A small sound classifier, trained from scratch: trained on single English command words and digits, spoken by a formant synthesiser in many voices.
Rows from block 5, named by matrix and row number. Each number is 200 + 40 x the weight over its row's rms, rounded and kept within 0 to 999. All counts start at 0. After the name is the row's rms in percent of the matrix's.
# weight_ih_l0_reverse: GRU input weights, backward direction (gates r, z, n stacked) (model.rnn.1.rnn.weight_ih_l0_reverse, 576x384), inputs 128-255
weight_ih_l0_reverse.139,102,231,240,237,183,189,167,138,214,188,220,189,140,194,150,184,152,162,254,206,146,163,179,202,219,175,270,181,222,155,201,166,121,232,178,191,260,201,190,167,204,172,205,286,225,226,229,140,155,246,142,167,179,168,174,213,196,190,194,144,200,169,178,224,154,253,211,144,200,168,205,135,121,216,240,157,152,165,160,267,230,245,252,198,164,203,185,211,257,194,159,145,197,142,210,210,259,172,222,169,182,245,169,159,234,175,193,209,232,198,243,159,209,196,202,185,148,149,265,179,219,221,177,192,184,312,221,168,261
weight_ih_l0_reverse.140,105,129,259,216,288,234,232,200,215,156,211,188,174,181,206,192,238,295,185,205,261,184,230,232,259,198,204,259,265,177,205,157,220,176,215,251,241,207,193,155,224,220,205,170,155,194,235,174,272,196,198,228,228,159,202,176,180,138,221,195,311,212,216,309,222,204,204,135,159,129,190,177,189,64,203,200,225,171,155,91,223,166,122,123,214,160,122,181,138,135,222,189,143,146,206,243,228,181,215,164,201,171,192,162,179,225,241,200,150,253,218,211,177,206,206,201,189,217,198,267,221,187,151,193,208,136,223,159,260
weight_ih_l0_reverse.141,102,188,232,214,201,202,181,202,150,206,293,119,234,245,266,243,207,129,203,276,210,161,210,218,283,119,175,225,260,203,176,230,222,213,191,257,236,249,121,184,238,177,214,217,158,225,219,137,205,213,240,266,262,243,191,182,206,140,229,153,207,235,197,122,183,324,162,128,137,142,205,97,180,174,188,157,250,211,176,231,264,196,189,222,189,170,109,182,122,191,222,216,237,271,150,167,159,136,134,126,159,214,270,202,185,172,103,198,247,188,243,250,226,229,148,176,240,201,206,182,202,225,173,215,160,194,240,217,227
weight_ih_l0_reverse.142,104,170,166,165,238,239,218,270,199,196,278,207,227,285,192,208,282,181,147,140,210,111,212,220,131,155,158,192,219,182,253,156,190,149,204,189,162,194,222,159,192,187,183,149,280,204,162,231,146,195,142,173,177,239,251,166,202,204,190,194,141,224,151,220,224,164,165,273,192,282,263,176,198,196,131,208,222,157,240,218,208,237,159,159,215,190,258,198,187,227,213,170,251,103,235,143,127,241,285,211,223,181,257,184,197,152,136,216,98,198,231,195,163,262,153,234,179,258,205,245,250,157,215,153,202,193,226,144,245
weight_ih_l0_reverse.143,103,206,223,179,161,244,152,263,121,257,176,200,218,201,240,189,297,121,305,204,184,179,216,219,203,227,273,219,172,188,174,214,243,179,154,229,227,139,239,244,217,191,271,124,165,260,248,186,206,217,228,183,91,202,170,196,176,210,174,207,195,154,179,156,259,169,129,184,255,220,191,226,173,172,204,102,239,170,190,143,181,164,176,205,169,223,216,195,207,313,164,164,214,166,207,224,196,176,208,149,228,228,153,211,236,214,137,186,200,260,178,222,203,187,204,246,192,185,146,137,271,240,201,182,203,275,255,236,236
weight_ih_l0_reverse.144,099,189,152,163,248,206,227,212,170,212,249,150,207,247,199,154,195,131,111,119,205,175,252,188,232,212,125,173,131,239,246,209,321,184,177,132,137,211,208,255,184,230,187,238,202,164,145,210,233,211,227,193,292,183,230,196,272,159,235,272,308,232,217,202,200,160,173,181,201,200,166,207,231,242,204,201,220,203,209,264,220,207,198,186,183,261,156,202,181,203,173,224,234,117,207,216,123,186,111,159,189,243,185,154,169,238,197,249,198,195,188,292,131,251,177,152,230,196,125,247,194,227,232,147,229,221,200,208,186
weight_ih_l0_reverse.145,096,223,206,182,208,256,197,223,260,244,100,162,197,145,219,184,161,194,260,216,201,224,228,147,185,229,199,164,131,163,165,228,239,235,299,239,219,233,271,177,250,155,191,160,243,169,164,196,134,197,230,211,224,162,220,206,117,218,217,205,237,206,159,187,160,163,228,265,187,189,228,79,242,206,220,197,224,233,198,186,170,191,195,235,240,194,183,245,131,90,146,180,226,207,256,190,139,175,204,151,222,207,205,188,206,201,219,149,224,210,241,245,299,186,175,211,240,198,241,212,156,260,196,193,237,213,188,253,181
weight_ih_l0_reverse.146,095,264,194,123,165,144,229,121,151,158,149,224,180,204,185,200,220,180,173,169,131,211,217,215,127,121,275,186,191,173,161,298,202,195,195,206,193,218,218,200,168,123,240,204,266,120,219,188,188,216,136,217,206,192,259,186,153,274,199,209,175,222,177,214,138,267,175,230,186,170,177,192,247,191,153,232,210,169,227,251,201,97,188,215,202,213,162,209,208,177,228,190,163,268,222,158,161,210,200,164,260,220,136,199,246,150,251,162,189,222,129,236,202,186,200,245,206,169,232,193,178,133,148,170,211,227,155,242,209
weight_ih_l0_reverse.147,105,266,177,209,213,177,203,154,151,192,213,188,149,213,103,240,209,222,283,214,167,244,191,116,190,205,280,231,229,187,223,228,217,204,157,249,178,173,227,247,243,144,197,273,186,198,200,249,94,196,190,214,231,210,207,124,177,221,208,246,216,225,136,207,217,312,139,162,160,86,255,201,167,291,184,169,177,241,176,133,201,180,214,203,115,217,211,220,246,226,194,239,246,200,204,194,193,213,213,181,246,187,246,198,152,241,139,229,200,204,167,181,227,126,193,203,245,274,131,274,225,232,236,241,174,235,296,191,244
weight_ih_l0_reverse.148,101,148,212,115,273,266,218,115,226,232,272,161,225,243,131,223,241,160,239,219,165,178,195,170,189,181,218,250,221,199,143,174,200,201,253,271,236,243,163,163,221,168,257,172,233,219,165,207,155,238,152,269,221,261,233,200,185,127,179,170,257,138,148,242,201,162,206,170,199,182,214,170,221,208,207,171,159,225,215,132,219,244,256,221,185,310,191,196,192,183,258,220,215,199,191,235,169,259,178,210,222,246,204,186,215,146,224,223,190,233,213,287,134,235,215,220,232,176,211,197,214,192,194,216,194,112,299,166,170
weight_ih_l0_reverse.149,101,216,210,159,198,225,244,227,204,130,212,188,213,186,241,180,202,197,245,224,198,270,211,278,176,186,271,237,147,216,202,205,120,184,253,110,240,196,255,203,222,200,255,259,231,154,171,232,271,192,240,289,322,235,230,246,169,216,194,192,203,166,185,178,164,253,272,150,141,273,240,197,226,204,170,269,222,173,143,165,158,165,234,114,169,193,170,271,198,179,219,247,186,220,146,221,156,256,201,221,198,200,184,218,174,197,227,196,147,246,198,206,129,177,198,199,148,212,267,166,231,196,197,195,128,213,205,161,235
weight_ih_l0_reverse.150,100,247,208,244,220,224,184,178,201,234,234,258,191,237,187,258,203,192,229,205,147,189,180,195,303,157,159,215,204,170,197,196,232,161,131,253,193,200,208,280,175,267,210,172,165,187,160,183,196,180,202,182,238,236,218,206,257,204,188,241,162,227,205,272,175,209,166,189,206,97,146,185,174,275,199,263,148,195,172,194,193,119,256,217,221,97,243,173,196,161,218,250,236,319,236,167,184,181,205,192,212,112,230,130,191,190,180,186,172,200,243,104,236,192,200,234,195,252,208,181,181,236,167,233,109,174,253,281,185
weight_ih_l0_reverse.151,099,190,169,214,160,225,219,251,173,107,276,207,217,145,167,158,239,177,216,193,132,126,169,139,163,166,164,241,147,224,143,222,210,208,264,172,153,181,226,150,243,253,136,179,208,203,238,221,148,204,186,167,189,191,168,207,233,279,224,211,187,227,177,221,212,173,187,150,265,240,172,205,116,174,243,193,270,165,170,153,153,170,227,145,232,243,163,221,221,229,212,228,201,245,166,226,180,202,185,175,217,139,264,181,182,218,281,266,235,168,158,308,193,263,176,169,241,172,149,242,154,182,274,187,147,173,206,181,223
weight_ih_l0_reverse.152,097,204,191,255,242,254,150,168,219,186,215,96,207,168,179,213,153,193,240,195,190,121,158,242,199,233,269,183,187,217,167,201,163,185,164,121,153,206,202,215,264,169,203,246,184,180,210,230,178,172,251,176,269,181,236,252,129,225,170,204,162,126,207,137,269,213,197,187,216,196,178,257,135,177,146,226,259,232,178,223,177,166,146,286,170,166,188,234,183,197,191,186,216,212,225,202,129,75,211,196,124,189,202,127,121,242,235,193,153,180,175,170,234,230,206,205,220,219,236,142,174,240,172,207,228,226,99,218,156
weight_ih_l0_reverse.153,102,250,183,158,206,208,207,214,252,202,156,182,170,240,178,188,185,157,232,201,183,217,205,178,159,198,184,184,139,168,235,262,198,97,175,92,226,147,163,251,235,209,171,258,223,230,202,289,115,210,230,250,219,198,179,148,243,155,203,289,224,205,207,193,159,283,199,151,168,144,269,237,295,174,154,128,216,237,230,201,208,172,264,124,252,278,248,205,187,246,241,140,195,225,189,211,226,270,218,159,208,223,149,149,304,222,195,163,195,206,189,191,224,178,171,206,196,240,239,200,131,203,182,153,225,181,233,217,155
weight_ih_l0_reverse.154,105,158,236,174,251,119,139,259,169,216,233,219,148,255,261,174,55,223,158,220,179,165,159,282,219,215,209,186,149,188,188,210,228,226,266,165,310,278,176,161,191,189,221,165,236,144,140,267,178,214,233,188,179,270,204,197,162,146,172,197,206,158,219,192,184,188,146,210,213,268,217,148,186,146,181,167,200,190,173,159,130,195,196,218,196,245,206,142,160,159,225,275,278,243,211,213,250,230,224,207,209,157,193,202,143,175,283,191,203,152,251,249,190,238,242,170,261,216,213,192,96,215,236,239,222,193,129,199,233
weight_ih_l0_reverse.155,111,194,202,230,203,143,228,268,81,91,306,152,181,196,216,141,210,147,178,157,211,210,171,265,188,158,189,247,278,241,167,157,169,188,238,291,191,137,135,206,193,142,211,245,286,241,209,217,198,206,240,256,242,242,146,229,194,238,191,259,149,201,193,191,225,194,248,227,258,139,260,113,169,203,228,206,219,202,210,159,248,117,192,192,194,195,177,212,225,217,162,204,217,178,170,174,138,156,132,247,253,192,230,206,217,201,181,188,228,196,253,134,262,245,224,227,231,167,190,224,239,209,215,217,202,190,236,178,245
weight_ih_l0_reverse.156,107,209,249,203,195,161,224,149,166,190,232,196,199,146,202,193,156,266,219,203,76,274,231,220,220,141,217,268,203,195,163,139,234,169,159,183,192,198,169,224,178,196,150,250,108,233,166,232,263,187,203,224,214,275,169,196,239,148,246,259,312,246,215,259,200,198,201,148,161,223,123,221,205,128,194,160,171,120,220,212,79,228,185,211,192,277,200,221,209,192,192,131,211,212,173,229,183,206,198,209,216,145,212,179,160,290,216,210,187,227,192,222,192,213,239,256,234,252,192,247,198,219,189,208,245,189,203,184,208
weight_ih_l0_reverse.157,103,220,146,261,127,210,216,215,180,177,184,253,232,248,313,195,241,238,226,179,170,330,203,152,214,189,283,251,140,192,195,245,201,214,217,243,187,183,212,224,225,198,222,127,221,176,210,234,206,131,223,133,236,211,166,186,184,199,249,123,168,202,260,160,229,190,236,119,251,195,102,223,167,223,184,220,253,164,230,206,111,299,195,191,199,142,215,265,224,173,226,255,195,254,146,257,238,218,180,195,207,210,194,167,192,202,157,224,233,163,231,226,235,197,180,225,186,231,170,146,215,213,180,273,204,236,220,105,183
weight_ih_l0_reverse.158,106,263,216,205,199,221,158,261,201,88,193,248,172,212,218,65,215,145,188,189,267,175,198,169,234,230,191,175,274,224,116,214,203,147,218,238,184,202,210,202,218,244,204,224,118,202,214,245,222,108,244,200,262,171,214,211,142,201,236,252,225,261,217,130,224,195,154,164,166,178,229,236,190,204,169,253,267,236,222,183,134,187,251,189,202,173,100,164,204,162,133,241,129,227,172,244,158,221,211,197,194,185,202,129,236,199,180,124,191,155,210,164,231,213,197,181,277,221,243,193,145,294,206,225,212,213,143,137,207
weight_ih_l0_reverse.159,104,247,213,188,181,187,145,179,235,204,185,174,208,231,182,192,173,146,181,136,174,212,225,191,154,187,244,257,252,191,198,182,184,234,255,124,242,228,142,322,272,139,182,292,188,134,185,188,177,247,170,206,223,142,170,204,145,172,179,220,197,209,145,290,260,217,239,176,165,246,168,174,182,223,234,210,225,230,203,236,168,154,170,184,284,262,202,200,205,189,120,222,209,233,239,183,178,233,185,172,220,243,193,233,164,171,220,269,233,209,123,270,162,223,162,180,235,258,266,174,265,199,162,246,263,190,229,207,178
weight_ih_l0_reverse.160,107,231,172,197,179,231,213,191,169,198,226,193,196,170,239,191,176,227,239,263,140,150,247,186,171,183,154,216,158,239,212,216,171,226,240,204,240,238,130,159,167,217,221,169,156,181,194,228,226,232,235,199,208,177,156,194,206,172,239,138,215,180,232,216,83,143,146,267,154,251,257,234,218,193,220,212,313,216,213,246,225,210,191,215,160,182,213,150,272,168,283,211,140,175,205,203,202,171,219,217,216,123,153,300,210,132,177,173,222,172,160,208,219,195,121,202,208,196,242,272,222,128,204,159,203,263,226,222,289
weight_ih_l0_reverse.161,101,214,195,251,168,195,183,172,251,154,203,153,227,177,179,178,207,117,218,159,142,195,262,213,232,130,224,218,232,222,213,213,199,233,217,134,276,211,243,192,198,160,212,298,219,154,186,203,218,251,217,132,176,193,193,204,243,140,210,156,191,178,148,100,221,217,177,213,160,230,196,132,270,155,181,223,216,163,115,180,235,223,170,243,187,170,225,161,211,204,157,233,201,146,197,171,164,251,211,180,190,246,141,189,212,191,157,222,161,235,220,171,189,221,157,184,179,270,227,194,186,234,227,153,210,212,205,153,153
weight_ih_l0_reverse.162,102,108,209,262,155,248,255,206,320,276,225,162,184,231,203,191,215,219,217,196,162,261,219,160,201,172,202,276,193,202,199,89,193,210,265,123,218,201,131,200,258,136,195,250,135,257,91,208,221,216,180,212,231,166,179,236,152,190,225,261,204,220,169,203,259,167,176,162,151,231,183,258,224,269,154,182,210,268,126,194,237,185,185,129,218,264,195,196,143,119,174,211,154,225,245,223,209,143,222,212,156,178,221,189,181,210,191,225,236,142,169,205,171,229,191,143,174,129,214,133,238,191,121,218,205,214,175,260,171
weight_ih_l0_reverse.163,105,231,203,247,177,164,205,203,248,213,190,225,241,189,174,103,149,194,234,159,155,244,229,181,236,182,227,296,180,156,185,229,189,208,191,267,228,202,287,149,140,240,177,177,205,161,215,178,176,210,179,216,147,163,194,205,232,224,169,184,194,193,164,196,211,222,290,207,202,163,215,237,165,274,212,223,168,237,167,249,182,151,164,186,336,160,171,293,174,195,190,221,162,225,323,178,213,254,144,219,200,229,183,199,249,215,237,227,163,199,168,216,164,226,208,265,212,225,160,160,201,191,261,177,219,226,164,177,192
weight_ih_l0_reverse.164,100,146,219,234,135,283,214,168,234,108,134,251,149,201,238,243,204,221,219,143,146,159,193,211,130,226,228,204,247,194,196,187,178,207,185,132,176,193,229,157,229,187,188,218,175,164,241,203,206,157,261,198,145,209,149,181,266,183,192,155,243,178,286,155,198,219,187,161,215,159,218,190,243,149,199,297,214,157,160,193,231,207,200,211,145,185,128,189,200,251,182,214,118,178,197,153,204,223,181,167,222,227,164,115,172,143,209,153,206,182,233,190,255,183,248,168,254,166,248,193,217,203,268,163,205,147,202,167,233
weight_ih_l0_reverse.165,098,217,197,126,203,189,212,186,98,284,237,240,238,188,135,91,155,205,221,148,201,219,230,229,224,290,180,126,158,215,172,173,206,251,271,151,207,175,170,210,194,234,239,266,239,221,196,194,184,161,228,149,249,280,168,176,312,200,212,240,217,189,176,191,190,265,225,249,161,141,177,265,175,175,193,167,183,237,144,198,146,218,199,76,176,149,209,154,289,173,206,250,157,256,198,232,183,232,240,133,147,146,192,204,186,207,299,187,272,178,167,183,220,262,179,231,161,174,181,218,185,262,241,186,221,262,234,189,158
weight_ih_l0_reverse.166,101,183,182,195,240,269,214,226,187,209,215,131,211,182,226,244,202,181,171,193,163,221,175,177,161,198,192,235,215,212,184,240,278,174,204,205,188,175,180,177,184,191,265,220,163,177,217,172,202,139,246,239,252,221,166,192,123,170,204,198,222,157,162,292,252,249,137,177,170,248,225,111,123,228,261,206,173,277,137,184,217,208,133,227,170,225,190,241,172,156,238,199,205,215,212,205,238,83,167,242,164,238,166,199,182,267,123,231,167,257,231,206,209,310,122,215,148,211,205,247,123,181,177,169,201,225,135,231,158
weight_ih_l0_reverse.167,103,127,155,175,229,212,205,224,168,239,218,186,209,185,271,154,194,175,189,155,209,185,168,187,156,285,250,250,231,268,132,179,203,180,144,150,272,205,190,167,167,149,210,184,221,139,212,208,234,185,286,196,197,241,217,166,168,244,196,226,213,278,159,221,172,252,203,191,142,155,136,169,197,249,160,186,193,219,238,208,248,251,122,189,151,168,201,205,233,191,224,240,145,163,210,228,221,189,196,233,218,193,220,216,182,239,194,147,231,239,184,184,252,134,255,213,190,185,254,160,277,184,223,191,183,172,177,222,220
weight_ih_l0_reverse.168,103,182,245,140,307,276,231,252,129,184,292,206,290,186,222,220,291,225,219,172,208,202,182,168,223,186,196,214,254,159,167,151,185,177,200,176,180,264,179,182,203,240,221,171,238,270,246,199,173,113,214,217,209,171,220,211,218,202,177,300,198,212,246,190,229,161,235,209,178,236,156,181,208,267,234,162,191,163,213,261,145,229,144,213,179,178,157,167,239,234,176,266,212,165,214,203,203,172,222,186,123,192,228,203,188,199,168,149,246,189,252,158,197,219,203,201,197,219,237,203,211,152,269,193,168,235,250,214,213
weight_ih_l0_reverse.169,108,182,200,192,228,240,150,163,156,271,202,213,246,188,205,161,253,198,167,191,236,225,268,187,204,193,139,125,170,276,166,181,241,226,193,226,208,152,188,185,170,199,211,206,172,220,233,264,223,181,271,176,234,219,188,235,166,214,214,135,250,189,188,245,183,182,208,181,274,184,178,172,194,172,210,284,220,238,175,218,243,248,162,245,206,201,110,189,231,235,116,241,166,200,164,272,216,181,161,211,252,121,179,257,222,156,178,147,246,242,192,240,195,213,238,250,238,201,272,228,179,243,168,211,78,197,223,234,272
weight_ih_l0_reverse.170,098,206,267,251,158,153,237,207,147,193,232,178,219,166,229,170,208,134,146,244,213,160,240,252,189,256,259,192,201,164,240,144,219,206,173,198,207,185,146,202,190,247,162,148,147,244,216,205,230,161,171,146,220,223,189,236,221,197,204,261,183,204,143,195,182,276,289,217,202,240,174,103,242,220,204,259,182,236,252,188,155,296,187,243,158,140,199,222,229,254,173,245,109,212,217,178,208,120,221,233,180,141,171,193,236,197,169,206,173,225,240,90,163,176,169,179,251,149,154,143,195,219,209,235,225,204,204,180,209
weight_ih_l0_reverse.171,096,189,164,174,259,242,135,187,146,189,173,126,189,252,127,198,214,256,221,182,197,203,197,186,133,305,237,177,145,189,144,166,180,205,286,231,203,117,201,188,185,117,311,228,187,263,141,120,158,193,193,246,211,221,153,156,187,132,201,233,273,186,209,169,180,203,227,230,204,161,197,196,223,221,231,291,173,128,225,191,227,187,153,235,166,148,212,201,229,241,198,205,195,185,218,210,155,237,212,173,254,137,278,233,113,243,265,233,221,139,220,203,233,205,202,151,211,196,167,111,184,203,215,174,250,202,220,162,217
weight_ih_l0_reverse.172,096,230,260,202,188,158,193,174,174,161,118,175,148,217,199,218,251,108,204,216,143,231,183,183,303,278,134,181,164,136,147,215,298,232,278,169,227,190,226,251,161,276,234,198,245,228,236,178,162,243,246,215,180,187,223,225,182,270,148,223,115,174,174,145,208,207,151,222,206,243,177,144,213,230,211,131,246,177,225,281,225,249,220,210,197,239,202,118,192,206,210,235,95,171,160,282,234,186,251,198,183,236,242,167,216,180,191,128,268,215,175,207,203,170,288,180,214,295,241,213,215,228,300,204,162,223,210,222,200
weight_ih_l0_reverse.173,106,155,252,215,195,177,171,157,193,179,233,157,200,93,214,236,147,144,200,230,220,178,201,218,177,191,215,257,94,188,146,228,108,188,156,184,192,240,223,236,179,211,167,183,191,185,179,221,165,229,128,250,216,155,246,214,210,184,190,123,160,199,212,169,121,213,230,194,196,217,171,250,214,216,228,120,199,244,169,140,212,269,186,191,168,181,219,214,179,169,205,212,165,178,284,158,173,212,187,188,264,215,176,210,215,243,196,237,152,183,213,180,215,157,215,174,217,227,182,167,184,175,185,243,199,252,146,239,210
weight_ih_l0_reverse.174,106,216,253,165,205,197,188,180,218,226,221,209,223,214,106,263,72,171,162,149,254,208,166,217,141,224,181,197,180,201,223,190,137,192,256,210,245,189,223,259,215,167,188,204,232,196,85,182,199,166,168,223,238,212,206,266,165,161,151,208,196,187,163,196,188,175,288,235,162,248,179,234,195,192,220,164,219,219,245,161,202,170,207,133,169,211,260,227,187,162,213,221,156,189,202,193,151,187,203,225,261,170,237,190,176,220,199,188,174,207,294,207,223,180,270,164,185,188,185,109,232,215,193,229,212,224,232,165,194
weight_ih_l0_reverse.175,102,194,139,201,212,280,211,211,108,204,202,213,219,205,134,127,138,196,164,173,214,217,188,224,205,151,170,234,144,182,207,96,225,188,220,142,260,246,210,230,189,187,253,196,237,207,182,174,228,226,206,245,224,128,246,221,183,197,226,237,139,260,279,200,249,226,180,195,165,219,124,242,249,217,158,211,155,290,168,243,230,252,209,240,151,147,150,188,213,218,153,191,133,174,157,129,242,204,236,239,164,135,203,152,228,173,165,212,164,155,203,188,262,172,248,203,242,156,216,182,152,188,193,130,174,224,167,232,216
weight_ih_l0_reverse.176,099,131,220,147,194,273,223,196,153,154,185,110,239,184,192,255,221,191,215,269,219,217,138,162,158,177,207,101,194,144,208,187,198,191,215,191,214,220,169,168,250,216,252,209,246,244,182,142,214,198,221,165,146,164,227,163,230,163,166,247,239,198,196,232,260,198,192,191,83,139,229,241,156,83,199,221,285,166,227,224,188,200,190,176,233,193,207,208,156,247,202,293,250,211,253,207,191,277,224,169,172,181,181,194,229,178,141,140,170,139,190,195,215,192,154,169,221,212,172,208,218,203,213,224,166,249,192,189,272
weight_ih_l0_reverse.177,105,126,217,180,289,256,197,140,169,195,142,235,160,168,166,207,151,180,163,205,192,159,211,122,162,235,174,133,153,231,214,268,171,170,176,193,207,164,117,213,206,210,204,207,205,147,199,161,177,224,239,204,188,164,204,173,281,195,193,187,214,221,197,213,162,234,191,120,128,195,188,224,175,202,133,155,185,185,178,263,179,226,134,200,181,224,164,178,164,201,258,155,196,279,210,177,191,202,180,241,313,194,197,174,186,225,257,156,275,258,267,173,221,163,146,234,172,230,239,222,180,192,204,243,198,249,184,195,183
weight_ih_l0_reverse.178,103,257,240,195,151,246,208,163,238,168,224,216,187,153,260,316,151,128,240,266,220,158,240,181,271,257,198,181,252,242,197,212,207,138,293,104,220,233,170,198,134,186,192,227,118,172,164,276,189,172,197,168,217,173,162,209,121,133,205,202,207,235,186,166,246,218,185,225,161,122,178,183,280,194,200,205,192,243,186,178,173,219,166,147,270,214,236,169,168,221,213,164,217,252,249,178,168,169,201,186,130,175,209,188,204,224,267,146,236,179,148,160,255,142,232,168,210,248,224,177,162,247,188,173,240,177,182,275,256
weight_ih_l0_reverse.179,105,219,149,191,169,274,207,230,198,140,200,204,247,193,206,209,162,187,233,272,162,173,147,197,226,214,125,194,211,256,252,231,205,204,209,187,204,215,197,135,131,180,253,254,217,225,150,184,252,204,237,210,200,92,155,153,176,236,197,179,180,164,180,235,174,205,113,196,191,183,167,152,151,180,240,184,211,206,162,211,236,223,200,214,188,201,178,188,135,183,157,247,156,216,216,247,167,206,210,227,169,220,177,171,217,220,199,186,194,142,246,261,152,245,197,195,148,138,172,247,221,295,275,174,193,273,227,209,185
weight_ih_l0_reverse.180,104,280,211,145,210,253,142,215,154,135,236,161,215,163,219,213,227,167,161,278,137,198,212,186,244,264,183,232,189,198,195,199,241,193,194,153,238,265,184,259,163,195,197,265,170,167,233,186,162,156,242,196,236,121,195,153,181,174,188,232,144,127,196,252,233,213,174,153,203,290,194,126,160,158,198,224,161,166,216,199,250,244,171,190,142,212,262,172,199,187,148,210,203,246,221,197,182,152,232,211,193,246,242,226,165,219,263,158,195,189,173,238,169,221,190,244,180,220,219,232,246,239,205,195,113,234,227,241,327
weight_ih_l0_reverse.181,093,187,234,221,128,162,196,193,258,185,282,196,187,171,116,311,187,178,177,269,163,149,212,266,179,203,194,160,208,195,211,139,175,193,133,214,156,154,213,176,242,170,222,159,168,200,189,210,149,224,223,191,198,201,164,196,190,269,245,220,192,144,144,234,178,197,241,232,144,195,218,216,232,226,196,184,157,173,122,242,189,189,177,200,179,142,213,211,220,239,205,196,153,233,188,191,231,212,195,245,243,167,164,248,272,166,136,242,179,211,197,208,155,139,212,249,315,153,188,223,120,225,237,230,275,235,103,217,190
weight_ih_l0_reverse.182,104,168,206,211,251,268,203,170,190,195,179,155,229,197,208,192,330,162,201,225,149,253,141,170,207,183,237,239,215,200,208,152,177,197,157,184,182,143,226,210,184,263,186,147,165,194,108,199,228,189,198,140,211,145,246,210,124,172,217,125,213,193,196,255,176,185,212,276,210,226,260,281,186,226,321,132,181,184,182,172,209,161,189,144,215,208,193,244,266,223,133,217,221,103,194,154,194,266,205,234,222,179,135,180,146,169,252,213,262,209,212,163,219,175,190,138,225,221,206,180,209,203,272,209,155,225,225,165,208
weight_ih_l0_reverse.183,106,197,219,185,222,184,177,154,262,280,222,184,191,191,171,240,206,183,189,223,155,169,168,180,185,98,300,207,194,188,192,223,224,168,285,186,136,217,203,197,218,234,189,242,150,146,245,208,164,248,231,167,178,202,189,225,181,184,182,110,168,225,144,281,158,204,188,199,157,217,174,105,137,187,202,225,192,103,199,193,201,207,202,212,145,178,198,213,222,166,196,221,186,267,233,208,216,168,203,145,223,189,210,157,217,154,184,198,139,222,160,142,165,162,153,227,202,218,132,273,190,173,169,213,97,235,247,170,196
weight_ih_l0_reverse.184,105,203,232,138,191,142,189,243,164,168,91,166,146,265,116,238,136,204,212,232,197,247,177,269,177,257,234,261,203,182,194,174,218,215,159,162,218,314,150,170,224,185,177,200,214,162,208,157,212,190,214,106,169,167,182,109,195,207,251,189,198,183,234,151,261,260,215,196,203,181,214,163,234,212,173,163,242,254,156,227,205,150,164,158,117,268,186,204,289,218,149,253,185,165,126,255,178,206,218,227,197,191,179,143,221,217,193,198,255,203,215,183,176,230,165,204,209,224,221,239,260,220,203,238,176,198,270,138,201
weight_ih_l0_reverse.185,096,178,230,228,209,217,165,209,234,187,207,224,132,168,263,273,227,221,202,210,225,189,232,158,151,276,169,112,212,117,147,208,194,213,96,171,227,158,234,159,212,229,265,197,147,137,169,227,167,181,202,176,158,149,182,154,191,290,156,132,214,282,193,252,200,167,241,220,172,267,177,203,135,197,168,211,215,238,203,209,177,225,243,198,220,226,236,120,295,266,281,211,149,149,227,235,205,209,166,161,193,157,202,218,181,221,233,211,180,214,177,263,201,278,219,116,273,167,135,200,128,239,159,185,263,140,177,159,263
weight_ih_l0_reverse.186,103,240,236,190,171,312,206,199,196,207,206,206,269,168,183,247,217,197,267,238,174,113,176,216,174,229,259,106,210,159,189,182,190,172,156,300,273,185,154,142,158,259,202,201,205,234,187,129,176,228,240,235,232,189,231,222,305,188,247,240,231,153,198,270,225,149,189,165,189,214,194,115,209,150,232,249,186,179,210,262,158,233,242,142,187,170,181,186,147,215,150,273,290,136,265,211,205,169,231,221,201,184,285,208,182,250,198,168,205,172,118,123,184,269,192,229,200,142,225,152,194,230,233,201,212,229,168,193,192
weight_ih_l0_reverse.187,104,236,182,202,174,235,207,187,177,249,136,202,222,250,210,249,251,218,171,192,157,174,245,221,128,188,196,206,238,117,167,253,167,215,233,189,224,192,118,214,202,244,287,181,167,183,271,276,228,271,211,216,183,180,208,197,203,203,220,216,224,166,239,249,195,215,150,215,230,177,201,237,223,250,192,200,184,186,157,159,220,178,212,240,114,170,234,170,193,237,102,183,189,184,160,261,200,211,157,238,155,275,217,146,185,200,206,158,235,238,206,176,212,233,159,185,186,160,180,88,152,240,182,204,132,215,170,188,222
weight_ih_l0_reverse.188,106,108,261,273,164,155,228,215,224,203,253,212,243,167,135,186,207,192,224,188,204,233,180,295,228,283,243,273,154,140,247,125,147,240,157,271,216,186,231,136,234,170,185,167,145,186,137,206,207,227,237,140,207,236,151,259,254,136,235,241,201,222,205,214,193,222,255,250,223,154,152,252,256,215,191,248,280,278,193,122,212,170,149,185,156,175,245,198,155,209,268,204,178,149,206,221,279,214,202,167,256,192,261,202,205,253,196,187,172,191,211,219,207,168,156,226,236,203,211,208,224,212,179,223,214,223,183,186,278
weight_ih_l0_reverse.189,102,198,207,226,185,211,180,169,194,104,198,131,173,152,268,173,241,198,197,232,244,138,254,193,232,173,189,151,148,181,158,267,247,177,168,121,259,218,192,269,197,208,190,240,162,188,224,216,171,173,170,186,186,179,192,188,265,222,208,223,221,243,211,205,187,152,283,288,172,173,232,240,143,238,187,186,167,185,174,189,208,153,133,233,261,166,164,202,220,198,210,186,158,169,163,167,197,216,88,96,129,177,249,196,182,247,268,250,238,186,226,252,140,196,177,198,167,136,172,189,187,203,242,144,200,196,211,195,193
weight_ih_l0_reverse.190,100,102,270,181,212,306,182,228,201,241,177,224,160,142,211,193,150,254,132,139,204,218,224,222,247,219,200,105,304,247,141,270,206,178,223,248,202,216,171,280,181,244,177,181,221,169,102,215,233,227,221,221,186,139,217,194,177,179,223,126,148,186,195,190,221,187,223,201,189,222,179,287,268,273,163,263,169,210,225,217,179,215,156,180,186,220,196,230,200,210,109,170,212,264,190,225,199,214,213,109,197,209,278,214,185,151,195,225,174,147,127,204,237,95,186,167,190,249,225,175,262,206,230,159,159,204,273,242,214
weight_ih_l0_reverse.191,101,151,178,226,189,271,210,241,211,227,204,175,213,212,177,143,232,147,192,157,162,260,228,207,267,209,301,142,205,209,174,287,204,184,229,247,231,183,177,251,174,215,153,153,185,155,198,144,172,202,176,178,181,184,193,185,285,189,256,206,209,201,191,162,169,207,111,206,224,203,185,142,164,222,213,159,242,257,157,225,205,155,199,196,196,255,198,213,239,210,205,237,143,202,215,61,222,149,207,261,186,233,220,155,215,189,225,220,237,154,157,177,142,195,213,232,209,233,188,154,254,180,162,193,240,214,216,147,230
weight_ih_l0_reverse.192,103,254,215,187,232,165,225,186,230,181,224,130,180,145,240,146,164,194,213,191,140,180,132,198,193,266,171,219,149,170,183,221,198,220,216,292,253,158,182,249,195,227,137,218,204,164,164,256,167,260,265,185,250,171,202,261,237,221,159,268,178,224,174,196,154,244,232,143,220,220,175,222,185,245,217,162,215,229,232,91,184,153,208,254,223,209,113,131,276,186,191,221,249,236,165,201,164,237,107,193,159,217,211,176,183,182,209,139,248,246,194,214,220,170,239,156,241,213,198,220,184,238,220,212,228,211,247,197,216
weight_ih_l0_reverse.193,104,136,192,158,132,149,166,175,235,149,209,203,147,275,198,201,81,229,198,196,234,164,226,270,163,258,181,116,194,204,232,221,193,207,155,229,256,146,182,177,200,195,257,212,233,190,191,185,226,236,188,180,115,226,213,217,236,225,169,188,171,141,144,259,292,250,70,222,213,185,214,225,220,178,264,263,165,164,266,219,243,238,188,224,174,193,188,221,138,141,161,157,182,189,183,272,206,165,190,222,146,205,228,178,235,257,284,184,145,205,199,259,193,224,230,201,225,244,150,232,175,249,196,226,287,163,159,158,195